From a checkpoint of a small image captioner: decoder width 256, decoder norm layernorm.
Rows from block 7 of the image encoder of a small image captioner, named by matrix and row number. Each number is 128 + 32 x the weight over its row's rms, rounded and kept within 0 to 255. All counts start at 0. Numbers have three digits each. After the name is the row's rms in percent of the matrix's.
After each channel's rows are labels from the 100 images, of 14976, where the channel reaches its highest value: "colour at peak" is the nearest of a few named colours to the mean colour under the peak. Only what is clearly more common there than usual is listed. The data: dead-leaves pictures: piles of overlapping shapes.
# r30: branch 2 reduce pointwise conv (encoder.blocks.7.r3.0.weight, 36x144x1x1), inputs 72-143

r30.8 099:143159103087154134123197132082101107108105171113130144069135149103121137137096145131107194149145152087134144133110142118094195170163107184086160126172152177103149163181154117127126122133112116073121183164128131128201
colour at peak: black

r30.28 100:119123078133110149149114123120116165106130170105109097128131132137145106100149160120117102117112100115148120099119136084071117074077110130114083109178132095143097188118136098141153156183132178105125192117065119097141
colour at peak: white

r30.7 100:107122172216134177094129125099062153133088106132151152146128091168169132107158122144147168148111106118106142130118157115110135144114110127117080097084142092224120077069062098121123098085129152113141159146117059137159
colour at peak: black

r30.31 101:128140082123135106226108119138111102116165151098154108146151093121108117109140125109182082116180138184121148141127103178106205108109110160093147068129142160127112149107102107145097114173166167166095078122120120104138
colour at peak: white

r30.6 105:087163148092157110156151139126157102195199098074152170117129119164154100104134099121068113095141116168121081067159119102167174155158148206093156134114122089112088118137083123126141139083118099073173153089149109176170
colour at peak: black

r30.13 098:146111111202086145187147181115081135061124146152215123118114114156117110145128122161097107105132150175124104140125160131138186176085111120131114164140164127132136143129121088161135163082088194134111122106100146150122
colour at peak: black

r30.26 095:101045064166102093162117222156096112178166121190081140126150144134160129076105148140119122121116115098114150125147133040162138133136136159127130129124174100105108129125071114146131084091154141080147123150154130124108
colour at peak: black

r30.25 097:115115082103105114124115099127141107237111090137133154114140155131111147138148117130142069132130109131107139113081116106111175126097125154096114147092115105118107132166071146123139138138122148140092148114112098116095
colour at peak: white

r30.11 102:119166103115138089105089147125167098136079098108103155168106152114123137110151109111131101157141120095080097177124106143071162100113164161123113123168121075149090112133124115161081158097145164137206098121151152136115
colour at peak: white

r30.5 100:153180116153110088128121186159122123151097126104182052131133094152109121088150146118112119115143121144074074093186067114094120145141134109130117125133129129067138162111124108137093129106081106128130131131110092122156
colour at peak: white

r30.14 098:079070185075167071152120150061091127173150146151089056111117168097177140143126112153107115110146093133083064158094139125158086200152096144100131128090149139126100111105151138112164099170188140101107118123182141146188
colour at peak: white

r30.21 102:122163120168066124131120123152186136121111131132166091149159117128093108097097147153214102098161093107176133086226088129047154093133106102098155143184142040098137125144106084120133117112155140122140141087125071126115
colour at peak: white